python train.py --color_jitter=0.1 --encoder_norm_position="pre" --encoder_moe_every=1 --encoder_layers=16 --decoder_norm="batchnorm" --batch_size=256 --adamw_weight_decay_other_params=0.01
Rows from block 13 of the encoder of a small segmentation model, named by matrix and row number. Rows with one number within an expert belong to one neuron, the router's apart. Each number is 128 + 24 x the weight over its row's rms, rounded and kept within 0 to 255. All counts start at 0. Numbers have three digits each.
Before each expert's rows are labels from the 100 images, of 14848, where the router gives the expert most weight on average: "strongest on" is what is common among them. Only what is clearly more common there than usual is listed. The data: short English words printed on busy colour backdrops.
# router: slot weights (encoder.blocks.13.mlp.router.weight, 64x128, trained with AdamW), inputs 0-127
# up: expert up (encoder.blocks.13.mlp.up, 32x64x128), inputs 0-127
# down: expert down (encoder.blocks.13.mlp.down, 32x128x64, transposed), outputs 0-127

# expert 12
strongest on: black ink
router.24:153177096136116140146155128120111115131166121069135153150099136148124149120103123168145153144137135118120116104148128136137099103145126106123143135096141098122095088124122170130105142138129099143147092183153151152106143111118124115146105156141106101087155146114173188133150121147110137162121100090167103096113152121163128108149119092163120092121158093103111130150129158181136163153103
router.25:082114151120148129156146155099140118136094162162159148173159143107140096129120112148139095153090148142178121173154157164139160120127153115140154146103132117120152141112144091094096097132152139141139146127108115097090119117121114104161124117136146121099112091151089110113094166119143111090104124094151148161155121132098174161118106160100111135147112155071120149118097151146118119112153
up.0:165079107163172121094102133158128124109149222113144102137117145132156120122135088084176117146136137123168128127099141151177112107133110171111152100109097121133111127149113127137130113155133090114132120108160117138117137149126129132113126102128081132112142140130133105084124125084139114099128113109155145098168166117109175139135102126147092142174121152158150111121115110104117164125129
down.0:104168149088096139136147131086123121127104061151110139118137101111129145147125152157087129120139112133098131141141142119090138162123124088141092158153141101132172123100136125119110136109119137133109137149096150109141143133113111122166140148152168108110137108133136154176144139194115114163126145133070126161120066134119076129145162125112167122081134119125096143123160148154118089139114
up.1:111109136126128143099061078102096153133128078088104118094156123176135144167110118125131150123136130129119097096144166127117144139176140137130154152126161115133164163121164149125109110077138136094123157127134108135133110129123175129111156135101139101142101148105137122131171126125148098118091112108118164146120133120109157127119115093122115145205126152152098137097157175137118144105148
down.1:138135155135110101134181174166137100134126164191148147130124152105123111094133125165133113144094126123152183152092112104177113115113133118118084096104102142098085111168098127131130151175114105170155102126101152135107143120143084124146117119133127155102137135153134159131114127128143164108157133157143117147146116116145079118117132149110139096065111113096170124145119112113122139118107
up.2:154119137169137089149153113149130141106125124129147121117104133134146158145090092153086122078095101119138154135151137136155108137110068138176104149139154124154102154117138092117113113117123129165138099122125124121128114126114136107129096144121112101139129139114151148123122147108088155146077202121156107166126144127087159145155089105130170087136139070131131168155114138167106109146124
down.2:094168108102114171115121117101106105120121133111090102166133116189093118141157171107161155132144155142144122140087122132108143132143191113086158099086114142115166129135106140134146142122184144101118161161131126140130165117133117119120148125106115148121124137140102100115106117138144111118183074165103142097126124131167121094102159139110086171144122143127119131122137142093128133091105
up.3:125118100138096121157149135167135140123125158100121188158160119113111112070135112151134085169168072112114134116145125110121108119119155135163165161140119081133152115128102133129101128127115109142149162154129106125134090099156085168112123112122153115085137126140117096112081063137108145090156137113103134153098101157111158122154114122163163135128144154130132123138164149151139117125147
down.3:098130162125148138130115110094103122132130099149168072105121130142136124145111110102147179094087177154136091141131116171125144127142111146106079120129137171122107113115170158113139156128102138137118107089118151107109154156130167090135097140114112142156117120118136168141203180127148104146084136148146117098133171110167100132116137117117130094118122124146137139136093112093134153135129
up.4:139129120145136096122141170139129105139113174137158171113134095137132101129122112112113107144125107135175120150150140180124169061159128130166119099121105125126149119117102117154123160128150125113093152101142134133105095126168078111130128155139141140132131104113137156094161117134118164088106093074112149141136127162124160134084150101107102135155145137155122051136142096137144159110126
down.4:131125153108149137118127124136103135124132069119121114133117142098127158118144162136162110125122156120065141128106145095138103186102100129092137153191132123139103108115180157117125101128094108161191104116116111120130171159114182141099107108111119130122112145134151101139133149110127094157141172153148119105126138122148093124162095125168156119117129109112162173124114156107091115143130
up.5:127158147103111137148131107116091110128135177164119160116140107077107123144176108132129145140144110156141105117134084099108140116155132104157129081111140143159104106081148119060121147139123104120138130140192120119119153150105059122172145136136125101132123180112125123120107100142117145129125127116109109107096141154151135109095170078124143139164156164153117140145103121130141161136108
down.5:141141128126144106134111143157156178124119095114151073126121128158120145103094146138139102126113162104081150131132150132131133158100130153090111158179121145135149121150136113185112109132162136112107124093052155108147103133119186136116103113122154172129150088152141141142114118102149110139130133133133113122137124099106112139159086179143098139075116071124144123141153126132111108112146
up.6:147112108155140091153136114142127129114142202166106153165157121121081084132186131136139121165162101129130144121140087133117129087101131162108161152132103118113095156195093111093162133115112100148156105162135085144112152117139123139158102132130147099109137157121103115148106116108083100156142106117114160133136147119135144114151114115126096172122136121089143109153127139106111128113141
down.6:106132132081112167116125140128132113106125107108135094113133109108198135106105118122121139136113134137097104142140173117108135166151159108144085112142158122127157102073141127150090114143141154108064124091110172112165113131121149133102174095157130131126125099142158125121146114166181168117108133147112114109111130154133145122138131123136156062141126141170097159113135094153145117151148
up.7:121142120109097126119129072113120136121107099110135085170103086140120164133143119120137111147115124156145134147103136143139120122127144112112137173139171112153168134098153137137142091110159121129121124122164107136129152121141128151146118127123148135172097091125140117146123140109142176143076192137150087192096137119126075108137084137109181099100101107152085120142089128158141139109126
down.7:146139137127153137128129181151130109134163143130137142116141179111140116148115168129127145119149129102126105098120117119118131122110084133135140064099099167085111122173109120135129142154116144115144141128101132105113129138115140099126126133126112138091140204112109116096147111124141082094175077105086150087149123148115165133103174129152078148141142133102180139124151120089124118159146
up.8:091138115126103146121118109109158158117100122120113137086166124152119119119158137142101112131162124148110109091132128135088161060129114181147173136140126113166108134090113112156083122110096103159121169213147113116134154089112138143146070145120145102099150131109143149138098118140121115122121101146177096137123125117146146131136148116133098138113135132127119148148178158156120136109134
down.8:135088137140156125155110136123124110164171140125129111164114142145140137164102112126125134108097132109158129193126113125141108162124155098142096149105147153089154119114137169099150132131148139094156088079088144139117127152124112105113212109132133143154141135144141127122160124083126122097107133143111145146163124145084076096138121158127147130148109134127148114100063103104126107126154
up.9:130120145137152160126119100111143131171141121096122120116125101145106113120125094176144102084125127136125121158108162111109083088141174155112143157114128211111123124133098152142160140096138136115127143111086166111166113133117127177116133084144094139137165165110152139130137095091156114131119122109122116160116129123087147113152102136157103139114125141113163127126063166134130169113135
down.9:118124098100089136133134136146129136106123132148154131147135189108184124130121151074131143162131108125132123097123092145130140142110101108147111142073123092170137142134151105111096129162100086142144101149154081175095139133119128079155125154136146111114091096125118144117140155176090120131157175152126155082130123137134092145143156123115160140148106137139111133113170106117130075126134
up.10:115087170109147120139177112147165110126131153087137143102142117099101152127077095083094141162121089128087120143152162126127137163163143077126126112129142128150136159125130096143113147124103149141136130175160141127099126151178104117128101112091078103137118108127132153110112124143141166134141143116122103150135105162152097135133127116185165103095154108148122126142078137133136128135086
down.10:133168081156108125144101125117082151132141087151111104141105152164139134099184165179144123103110165138161120095123115138116116117086120194114165109141124105093122082147135154100163100141167133136132135073105117130144146129106144101130139144145164140130139135133115111137131125103124098116134113156118143091110144088164154127098109165099084143162113131138129135156140146107107135102132
up.11:158113163123131098099153091124143118161137151147095115098131117144146158138096120140091091138112160135082140112169172147128110119192103152142088131132097125109148176104149136097087146150128140136092148145139113139139109077178161138102105089123116107145117147141145130124141143136112173132117145129127084131148112144113126132172092140163105097110155094133114098138131171115133111125093
down.11:105149115160117148129108154124131119116131081127146165148121138130124138114149145124148152093123133102151134118099125130144174151081135126133168131118164129125128049139123140144166128087135110120158116115135127141112168175111088127141140167128125131123104102114108137143107141093155103090110146136131180114094160108111137138067173142074152144162085155107106157109110106106141157104147

# expert 10
strongest on: pink ink; white ink
router.20:118130092146119087164132129097114171136118159153109156113082095137130149087122139149101127146136127184108094169116146122130153095152130121128097102102097084163143124137106094102146107115114105129115108129149156163110155125159127109121057121154141136124128164145133140101108120121125114160161137105137141127134093130127178143104091124140106148130149137108179176161132127142145077158148
router.21:124147161115136158138154151080127125148135108101092150152130109108104136098164097110129142084142138136151081102139139103128142123103125137102147160138103143106119059111124121141092116107162138153102075129085118120134134146119113186138140104115094111084106136121168096170109100138130146106126168164109105145136159121154152100156149148160104136101106106103078146101120115129126151130122
up.0:169120143129099157146148088135149144105103079106149108127148104128145107115155116133138138094126100143138104150160120128137103107100144120116107157119136152140147135130136113121108157082142175106105126121142137108101120164131102088096181115145131122144136110131124108108118060082147130151121141062171175110139092115120130136142148144140190127161172133132144163123093134110107153154152
down.0:117129135120165113107128161124119095126150163146132132121120173151117140171101156146138096154127143120116137116122133124128144133169094170134129093127106098150107122093101137134153098152124101175135140128103134147161155099145146153144067138083119135124137161113130172134143162157115127112107136185096080149113139124121101121105117120125072142116073142118114126152180134122147109062119
up.1:089115137141159150123094110115120125169129145130116143148134137154102143129114076132170117128159144124116110095132119094135150084115128168099139121146105147104129157161142177110154096135107104170116090153074148108152143125140125113121117101072105113130149127136079080146109129127130128152162161139156125139113161103128174107130168141146137075173100109111162138153114133101161113118134
down.1:151144115118101133103147139138144124076140130104148106119133112096183095115145178118094140133108130110106148140129127135120120144114141100131082151100144135150117087119142081177097159110155157075132120100168102145125142119128124132144150126171156124161105126086172170146133116144115128126085101110118132121117074136138084144155124111144130168069145168139105128107146118147090121138129
up.2:119145101137096152131142148162088159093141179144128138132123144092093118107146115103086133111132102112127110117121122153105120145128120156083092109107125146151159130144123115153174139153124102136114113170114132138130093164142102135156162161158078091103157136119171094112094133129156112155142139109104110103142187127165136131115114094105138128125101177074124171152152112141139116101128
down.2:127110144118154094130113136092134114182095101137141112138146096130158148153142145118160137146128141161151144095120131130134137142119106084139148118169173110102097126101129130123084109115124141110112126058138097116145141125112117105099123076112180145123128113146107135139137089121100144102130118157146143177157058132109120136128115146166109135139180105192149108091112135135118144156123
up.3:148145161110148106152170131133107104130152129115114146085188114114117109103109133168116116124143129145097120107173090131123153095168107144105128114140118164119135153094168140147134144144058124123165128112111115084108102115114112108165093127118104142126142086105091126137129097152131119191162124117121100153138107128176133175118120107174142093120155140123117139131161149149118099142116
down.3:139122092161131135086098146137118129115093102156158096188061122114137148157128136104105112127096159091124138108101174153119133154102119135156113122144130146159102100143099151129105089099183134169103114105154153146117154167168129149086151110154165151139134158147167129117118152092101111116113116124118168106107137103090125087145129152117115132153119130126150122112103112123121132134155
up.4:129150117103139107110116096108152168116124093127119096108131126124128070111123143116115126101130115169175125140103158119096139125128109121087120169116129123103126134102114096128130176102117108157110157145190106155094140136120150148116143144125185108178120132142156105173172142111097129158112123115134133112119141145109149142186117101144131121087128091104146091106123164166131127177098
down.4:125120129140118120130124171166126092117121143123149176149116134149105168146142144151138127131145114106095106150134086127140080126150145133157156097137142110140132117129111134112163076176128131127140115158073150119140095119133118110151134130112073096084130137137122151080096131138190109070147138158121130132125131143124124110118158154109146133195112147119111144143135098078131136095180
up.5:118102104159136108138142113149175119121107129127100100108086084105134112131136118109118094135135107150097143088132112148176123112194135129140122123142082132104112118131127167096152142099131135103123147122160157140086132158129094097133134107146128094151149127165115126136153158115148164200153085130114141141112118153150147162108100177132150098071145129135168120133095131126122108100149
down.5:156125165088152140104116139112118124127165112165143157137149140142114139138107127128098175133133115073165119131133146102098128160093110119097130138164180103147146114114119091150132099145113148160123096136096099109166143117155159156122140131107135163098118129087143114101133108145112069069082163102117113100135154099138099127142176119145127155166139135117089113111147138137135126165121
up.6:141107109172115172097154100099145141134127154155120114111105085171141133134163082161082156089115120114068110146164155134114103106194162157123111102100131138147149120097156151143108126163124088125140111135131114126132108113147090114138163092113126156121122134146169139115116122117124152144112101128166131147121134154137170119122133127143108143111103108109138120092131127171160141083083
down.6:115134134101121131167142131149147121126143120090145091116144173103127138140108184106162108163143117133175168111095083122172146149068108095133158163142129130104100125150117094113116129094140159149122140126118134137115124133115151133089086158143130114121123106136120121132123103108125129101129149117070130100145122107106076112106123147101158169167135142165139137141124141074129117160184
up.7:132133152122135141141100132116150131174105160082118139094150111128139121142128138135122119105114123138146076146128105130105118102105136112135142172136126135122139195085102129128104095132082110127143168179113122119135148129114101163140115077096103083094116157084154109082138113119112146100181117123163163159132171135108177135147150124153129114104151138109108181124125138104131142133099
down.7:131110116149128112123142133166113121095127085185136122170093154129129121122162114074157157118114137123103131124134152114142118184135155133157100093124143099161117074148163139125160160132155138101144131089118142127116115135122119096130148167157159128162121101156107155141094171125111101145100168157082093091113088103131093123119121165103121125136116117148126102147124116145136118104177
up.8:112146143098109123127131107135155132120134124125126146122112087111118080113108138141107103103122128124173127143129144128082122103159125146104140140136133106167131184117137092181145124152157128126109138148151153107111131137107100162178138121153152122134145178137127131151123117129108108125145073148118157112131121186092145128117172119157101152024140133093146134126135112114079151116121
down.8:125096106149160151127153123145112114112117110128159139117111131111079140132153122085123134148121101131094106100151110132152126131120173128127115123140135134124121100131148168093174085143106126134159146101103105130125129134134137128103119136101130121090086065105147143088142157143164131127108183124129125136126136105176160125147105147132144093213106163187108126150125099139150097125165
up.9:137126147174121119137122106108082083157121151113129148110167113111132135170121093149125135107122140109128109156155101125136145143132148172143124133132134136135097153137150135132139134154098135168132084130152110139130155147151115130120077097083136104116131205138134163124134114132111156134110112115103123102111195099066121094113104122144133072146096161155121113102109156132123112163088
down.9:126174096116104143096123150127151150111138087118126077150112153118126119039137156112144104144151137152123146127106129124129097114116102110116140111089149131116160127107134093127094163113150125088108146125087121120135118090086130123121145158156100155157138109131101143123066133096143121129152137111110146153143087131165163152140109141155115200120149102139116149168134132132149122098144
up.10:149133092141126114115137101112103122110116185133167096122146098102130122143082119096120087139150135144153132133095040177117129104136143111132137111120101188147106121126122095092156163117151098099148129133191121150167155125149094146143154171142136129104115157162135164141123106114132121115142142118101100126111130143162113115150112132146123126143161157122085101116122163124140115106152
down.10:118144176099135128148114134134126130135132082124107121123109119142118117131162167142142153107094124122104124159129212098124125162138107158125123167172121130108146133104157136150111091142097136149105128123078105082081090151109147140151089091107098145160129109126128087108122142130141134146086103140142165142183140137100134174124132107126132132103105094144166153168156110122118133136112
up.11:122095173124152137096130131123139156108112129102112148138100094118128127108127076126128098085102101128130159126202168113111130114127108134116044120114139123122084169094088116137155153105142131087113150144128144123136158106138131131138138152159138138129186134153142103125159127118134134136098108160142119145159116139176100098100162124108103144133188117157151110138137149112114142136106
down.11:149118084125122123152112104142104096138156116153153138127143135152160153132118183128124140179135168125125128134071106137161154149112136147118193153148107121122157093155154130126103102137107123133141110086095122135124120148149116117117121109095129109104082095153154161106122109149108128101148156107139125099111137104082186138162113117163145109159076150095111167127112120088119121116152

# expert 13
strongest on: black ink; green ink
router.26:103115115083153124156165173105098153089135130140086124142087096128134088149143139162108097143130132149140115139121091151115164164160098151130090110104116161092139114131095092121101144154172142094148097134128075158166119106133101100150119105142114125149133125148134121122167109138115140160140114141121142144099085114166158110153121121109105137100115094159167117118097108103133100106100
router.27:094144125138112125170094107085125094120170111106141140159145149118099108126144154131136127142121195114107156170177159138112084139138095116102108138135162144129107165131131141105122096119148172152129113138095128099122117129127176163085143087107123137134134141091152090095090162138122091087095151139140118107157126080113156134093124137130130134152123142121073112124099141114137121141137
up.0:112102141142128118132151112099158109154138156117121149132117120120107107099109113125149111116110099144174149122167182089117141087067145131153150116112131125135097144109104161153144100177105115116089158132106178160106065099175111125113146141185120093148181133135121117122117137138159102126138111138116165134154114133145187134142119096120097157108151121154112115121135137110141109121130
down.0:133144104107120131113138123141083109134111079155133141144144149135182151128172166123112132124130157111081114140095082139148122139171097124101125164121135112105171108124167116101097158085125143137169099111131090097135155142097177126142104134071151154095111107135157144138170141139122130118116167124152079113093142117135091144122120146143139101157103121111158124141123100125117155119162
up.1:106132112155133155129099103130143080148129124127123126133093123150124116126136095139161148133121151143132173161126167111127144058128159166102115079144091132126134128111137136159097176136158108143118115134138141086095110101144136130134097088151096140115147155126100165124145127095117107194144166118095125143095099142166139178095128123153120119145134131119114096094111182114160118139133
down.1:144126142128148111105141145135105157117155135163148131129184122089122098125129181153087111145107086101098100089105095145124133162109084089148124172106167123133119113151120103094137116109102149092119117115111097171174142150139139143101150142100143104135097106112158110152171112166120132085140111141150150097127158132071134106135125132108143149126140146127157140151138070128131121101130
up.2:141126161093156100153128103121129073132105158100166150155155081109140104117116133182127141154113149142134107170111140087166164130134132155115112137153115121125126118123095118112066146096149151099100159126151163120173080141141125115153162103113117167135116106114116104149128134104158147118108132142148096131159132133142127093154128142178164136121143107094121072130115158114137150106109
down.2:106163123188128132125149127130133153124146088176106091110126154133119125132147132082154092107149144117116132097155155167127138121134118098146131162135131159131121119125168152124172088169142088170160106118094082144114170133092144140099081132158165088117123144134117169095127101141107108133144132122084167096113144135125119127112102103098120114132107129141135194136138107131122109114133
up.3:091130134127096163136125093166107117073141128140156104107080145128095190112159108091141092099139109116095134116168134116146119122141166152123105148115118145087113073119102110104136154148151082093157125092176132122155113141118157145137160124160133087118165180140151126143099146118102139118117110174136143144121140141104142104141132109098149133141135161155156117122115142130111127148153
down.3:147125115122147110136140185115148143146130138110110156137151102106146065153124136144116168156118150160154120131087122143096159114135114094130139110095153120162163180147155096142111106115120170159114147149084144161126162111127107113116121137083136173143108107119100123101128110121150126172145147067106122130129097123168107137099136172143110136136107132089080114102121136123155110122089
up.4:128150092135111143151146127137120081141122184124092098106143133106122153110145111122127088133126124096075105115106110108132141095164106133150082112124109160123126171117158153103117158137084138142182110100139094137186140115166128154148126177118130105110125121148149110099067095145139173106124140124129112168131141126130125125148141096158112091118126132137116133164144161093157160139152
down.4:146125150158139132107107134118148191101140074148153129155117125132153127149151149135106136111138169160190126128135139158121150148101168090125159140101134117138129099128114097153119114133180124122085167119111152144105138152085111106105128074178120127118132142102131125130143159112100098134115110108104160076129084123126106112110145160097133152157109139114133149098094135142120080117092
up.5:131099151124065129115106146139088128130156141175114151129114102118120154126141104117152103163124140076112150164130125148121119077137113134096123095127144114127173136146112115135137119140133104098115161109091141135145138091152126115141140147118142090083121184175156079082149106112181202114116138126111173121141159133115126109136137149137120151119121149107114111157130121172111129103134
down.5:122141110148170133115173127124168138137121107081119105127138131139127132128092185115112154100141115163118121080151137085159133142099157120140126124134117127123112130092149135123122140098132129150156111139170144110130140155097126136091114113154138153164145073085106160175096168163050075139163135135126110120108101150138108149135125123108156099142149110143122151095113100095112124137150
up.6:105133137101084121121121137084144124147124123137108111145157141171101132116148148155150107101084121112110122126117206115076133099125163140098116134110131108164138152090111154115104146156118157161109148133121119128103137085150182144115115114139127168161155108126156177133087085150137103127112111147137133113147083168154115133118130093143161158083124158156129118115153155111105133115120
down.6:167113119171156148142146114158100104122142104143161154136119128116148142143082126126107123140141138159145126110140057162172128152149083124144132124106130148100084104176181121132161094119137062144146132104126139136131128155145116122141133154127123103128112135149099106138187156084146128117145130112162138140117144105090122128110134145113116084171117092083122132107103089129117114114163
up.7:133120139124083123160164144145141121116140142126094129131137132102124126183100125102150128157110160111119134100089143100179095143141097161090138161144114159121110128194101165137130174129112114122108109152179132117128138109121137151092098083089125076156134146158172126107094133127120127097124100166157131124119106136122167130117104163122159135181111138138091116138134128129109138162151
down.7:136136123126140134089092135108125136135109128132136138108150145162124138076115120136160158094111079163130116142177126163084157086115147112152139097115142076132169132077118082115115116141138161142149136117074137132140112134125108111177146167157128156100142110119087134158165133158149134158128128105119103139143163118151088132163156102130123115071127138092157132124124142124153128093103
up.8:122125101078146116094103146122117145136136136132119156152112111161128147131119103108160158124113094204112100124131147135076131129157140136151135137097156164091160138109091162127134109142141099089121151112082154146137132140132085137125143138150170111143115133163138055167153110121176071123101108147127118138155116129125118137099123140137081105146159141111134106160102162129131131117132
down.8:138098161170120124147156070149120120112120123115154129116132133086146114140149169140127103131120163081136155115096127103160128121121137126085113112167085086162102116130198123118115151144130142158147092103148117110101134112145159133118136136114110165126147128132100200095123146115113164121177123135140137126090109120129120108152154123139168141090100105161125139102155086099110143128151
up.9:156131162146151102156142127172122127147099141100142127162132134099169056154164106130116134096114128112164120156156110134169155103147111110169146116133150077147094119095128131126141132118133127123141113133153158125068106153140097118141124099145112105131125167088120139122118129113156167172115117105128127152089127125110163133107159087131161108118126093112109116127185093137117092154103
down.9:127158112127112146119099153095165132118143124159106113092137127113095192115114149148126111169137132137089144098107144130118101150110092153103078150148113150129143141150099122151107143127116155147096151158136092130196145107096154121119114135123139155099136097133134124097157117131098079093106150095099131081153142136146096105152095166136093123147130136145156165149122166128140164096141
up.10:149134106127072147122142109117111153140148141145131134104121174111098133106131098167164147143134155131107108142135111137094106093132116136122121087122110115170184155108130123154107106138069138137155121081143086114149094124124146147122108134098107144097083152102170095093120102131164155066124150105133124160147126110175122120137121162158142153119113155091156115144121150138143141168142
down.10:117100135135169114151115146152148133114092127117147109145148083126141112164137156083127090074142125134164140111132147146128164169105176095128121147121146148106054116136138138108129132144177123118091142157114168147123141153130116119122146101165146127154182097135103129149128154116092099157113071173110116111131150141081093154136136118113106106135129113164107143118122093139120115108118
up.11:134127161135107116141160119166107114101107162143111149135144084117087113117143139112091080136093115097121161185171116167132133103148142104136149107139167093152095110161104109138117130160126124129151124152149113118116150118162046121141132156148116157124130145118155137113130083098119125157101102103122148134118109122073114146100149128164105174085129134122148125133111128115157118169125
down.11:141128081132138165136104147098154136156150095107149092126116175121137169126108111143132141142157141169121105058091147120118118133110122145144116131134104145100148157085156143109123109077120146128091155104099177132172107134100193118101113105125132099117134130148128104122108160142164123103148163120103111095130132109180122115182115146108142093168117125149120133138126126123110143100132

# expert 30
strongest on: purple ink; black ink
router.60:126135095144149146171144129130117159130155081148136100155129150156143089138159170167120114130096127131134157110105107113110096147118098084127118102119165126099160088134082163110136157121155113132144113141082146093110159092121145093125131128141149112151136133067097110175112109154106135147121101139127080124137147139149100165132101144148107142144074116133156122127121099162144099148095
router.61:150117141125170089134103118129128090155131115112156110153096116093144095106138159138149134167158141127147136103161120126135134136157121141092104116150083127109085127120094105175110108128139154111152137099100125073146095120076149175154101169090123165146104092157162144123138149120085111111134113113134130131120152146100177100171121154131155105117137147156081134117127139097113139113135
up.0:106144122170112143088186131152105140173124133126124111111080113108125119139139134186126096117080092163113119119143164130090148082127098145188089077107111143085135152076123121141145135149096115134098120125132164128093158151164136135120151127166123091146140144131121104116138129112133154124131088140162140163117107152174143138133126112091150162137135157143122135123122095121127125127123
down.0:154082120096131111141092139127143103095127106121137163132142093154157143112122126071127155120173155079116157134139104123179126176146137126088165179130171107160128116161140143105130120093157139123140129099116109126161104123119117136125114140099132175122155101108154163147129131121097128110113169112108104073129145096105107137124147183168112094124096110111142119134140157105138132122145
up.1:096095104096108111138176130132124143106158152122143105152093128127132106118138121115168135151117081147150157113153121103136112140150123188119126187128123141126078128141126119134126137092140147186130099128142096118158163151125112140121086102125119116120134171155082145154122115128142118151162138126079121141161083126121088116134080129146119109118147094129173113120119162096137096178102
down.1:135160156140129158160066129148120102111114140141107133105157136115119116124109135132075102142164151107113076144121137166081141104123165075118111086118145109118164134111113135127091107147104140094134126120124144141129102091166132119113162143145118172125129122113202115097156125128145132113121103133153129132105178137126153126147157077116132133116119183145101129100160135160145154100140
up.2:150158125119123133154102157134116081149100102096098128114149092117115118123121122192142113168133178102151130110179134147120175093150100111142175144139156159156100097123147139160138099133150104117163111141128122107097108126116129155154073163120123122101099107148132130110130127104121148131116152105064085153145138148115097152139145139143120134102159123122148128111184113105113099107137
down.2:109120110155117112113160126125140178156133140173175124130115148115114124133117138059130150100133063135098116106071146102131082177095134131117075114122108120123140154154160150113132142122116131123131132135129122139161139148125128106089169102130132120155117134103123125129135162162135110103138109126171146089144147118177155111142121108089141114178084130132134116154077143156149141153139
up.3:104092113125090105155117077148125149156128133129122145107118143106089128143169105094140112173145117146099103123139125127099139132134137121106141144138128143121143161076127129123102129098161120136110166157133099116186129130128120155131158111133165105154143172124136113137119102165179155110089114122155167093105076122161133130090112108138191095128130088141144100135123179130149111143145
down.3:163170168136158125108114148110115134083119134117148132153146127141164111125093150169108117098115143121161124113136118124172132132109122147121138105123122093147144107139141131127139120178103131124146091052076162154072119116130145090146093133125124137107125107129110140128152148122077084155187153134125092155126165126108130124155111165101075148141131165136142137124124124118088132107142
up.4:124134105125158144113149132133129143148127175107113153151085127164132130149129109120150100141155150137117133176143128144145137034106131141086142140139098120152117104181121112155110119149126136131136129093119128118134094087137088137086118123176108142132124159123158087171081145110173097150095125092102132115140168117110157139142116140134146174106165110143147089140121136134107103125113
down.4:127127153140117150145105134119133112104112107166137106135149127053145130117123143098118145128110121108141116099110171137129146212125106099186101144148182126100130150071107163115127139108108130137113130139167124152122148151147168112136130140074146130113125123137082120074186103154103123116161150131163132131110110123101103119126149114148119123163088157125124145121156149114142125134134
up.5:090088124086085168110135152110183141136157128112086113152124101115129136163120128089162135131157169157137092102125159142118083115162113132115120123113107117142136121114143191165125149132143147154126142112146115142127123142137126120134107153134089144103159119173133089121140117124138128105142085145130113119147084153139201150131138146136149124128141158125129091133131079123124134058109
down.5:136128135152155092154135110114075111115100110182168165102136165129147134084120122144108117154110078131114188152142100096141143104087134142155141120136139114104116136123110067077145133106131121130138147158111145112101121096114163127095123098105181116154113140105142154146124145132086135134138152113126131136104139123122077116147156123114135137144106094144149175136117155112133119181160
up.6:117126146128103125154129134112158130118187149145151106087136149132110107153137140102174146133104133175131152173114111088133097163133159171160103052114167147159071104100111169122119113124105122146102129170103122112097132146104103132096073132156133139121131132115113126120137096100125108163134131110150124131163095091140117144112108111130127124123134126149097128155133175118166128152140
down.6:158148113092126126090120133139101154147059136122127148159128139113117165079120106154082096141150099100098118111139160144086137104107122077096136181129107099107176149147166083120103147125128139111128121074131144129161147115148145145164173120118121132149137124152150142162114169157151142124136111134130127121096152137093120128157154115109134143130105122131155110100153082134088127130141
up.7:137153144092103124122113113138138148130108086151140108100120086137138107110116124189100075114125149127182142094154159119162154103154107094127129132143142107094097133113145125112108097122126111120115156111114126134084100118154111126123115103119123105165166122161124115178090172134102129169136142117113140166127117148131106172180110138144148094108135100144151130157136154152156061135132
down.7:108088100169141148129123147112097076102134153145126141171139159105129149170157116082101158153163129105114119143091099125096135125122136147137126133078129161158154111140109165135114105133144128114130088138143162144163159143123159129120136106153155151109091125055141127094158077117139120123106140131127141111127148107116112082111153110096152151163112149105139102119133139117112186135108
up.8:135140152140133118106142109142145126096131147128105131107156131065173123146103121170144073162138159121129153081146145160121160146140074162138112147137121128127123129109127067131099123125133077153082153152168131136069117134143166131126079118118111091133116129145133169159133105121097119137130130126115134121098081138116137156150133157147167091105125108135129132120143161150092123090106
down.8:116107087108133126131114161112096115138109110130142114144102143195087095110112116123077190118127080154123128190114106074128117129126128123129135113114153124109139109137125175107163115126127123098166124125087152116175146132134116136135162140111135153150147131093128110095106147122134142089117131121106135146161191133132119091099127117086151158158148131121130115141130097131178145158150
up.9:114099148124125150105162129141139109114123137159083130158142139123106081123104109151153131134123152124140160111094168153122182093139128150121182122136116101123181139137091162168144076151105129145136131147101128116136145105126137154119130149125111169131138145113071100111077111133115110114184097142107114063136116170128142126104117152146105125124145130145125155121149097105153102087103
down.9:133152112123124119139110115113088134147125120114167111093141140133156170125134126115114115148122099142131084125156086112133091120117124122143083134103134135128065117105163151096113184105145135120132149126178111141123091119124130102139116124113166090116131113168175139144211113156147174131099132105158128190129103116133109138158119087132148114127112124119134104100099128159103143154158
up.10:107108143127079104151114163113153083090138158123153157137141110140103153110066143156153145147145113118147081095142106097166159111150139090124124173144123131133138113140128139133146107106109146130130101170127136141161128111102158100119146121098106061093127098132165152130111114091131152111148173155137120177138199145115099129110104118140115114134107161127101130154145138118143123127121
down.10:122156106136156148081126108132101159155138101143119103141113151115108108127183110078129157099121159157115144180149135163080105126111140149129140094095111127123108127162134121107106126141144145126182126096138128123097143138132094145159136117181135166168123146118095118101118159158138113150127129074122122073136070145162147110131168110108124110138149109084165120114110117133122142131132
up.11:125120158096135142092117174130153133132098126083124131109159141158103148097112171106130122145083092150114130081152181121104156109136127162129140062148101120109125088112132181079066188126107159158154157168099141100131130134120130147126101125124186157138142125130142146118079118117161127126123121125127106108103125127153122122148132130134116123121118111163138107120129140128130116155119
down.11:168135114161105121158139093106094136160148128157130120162142131122144134166157082159120097099148191086130124140109075135156127131113125115120096175109140152125137155132153066154170102128130095108114100066138112152145150136135131099129144122133081110154152107135100117143165153127128117110110143114160144150105127125116114137129147127121145150147127146078117167084085115118133136114155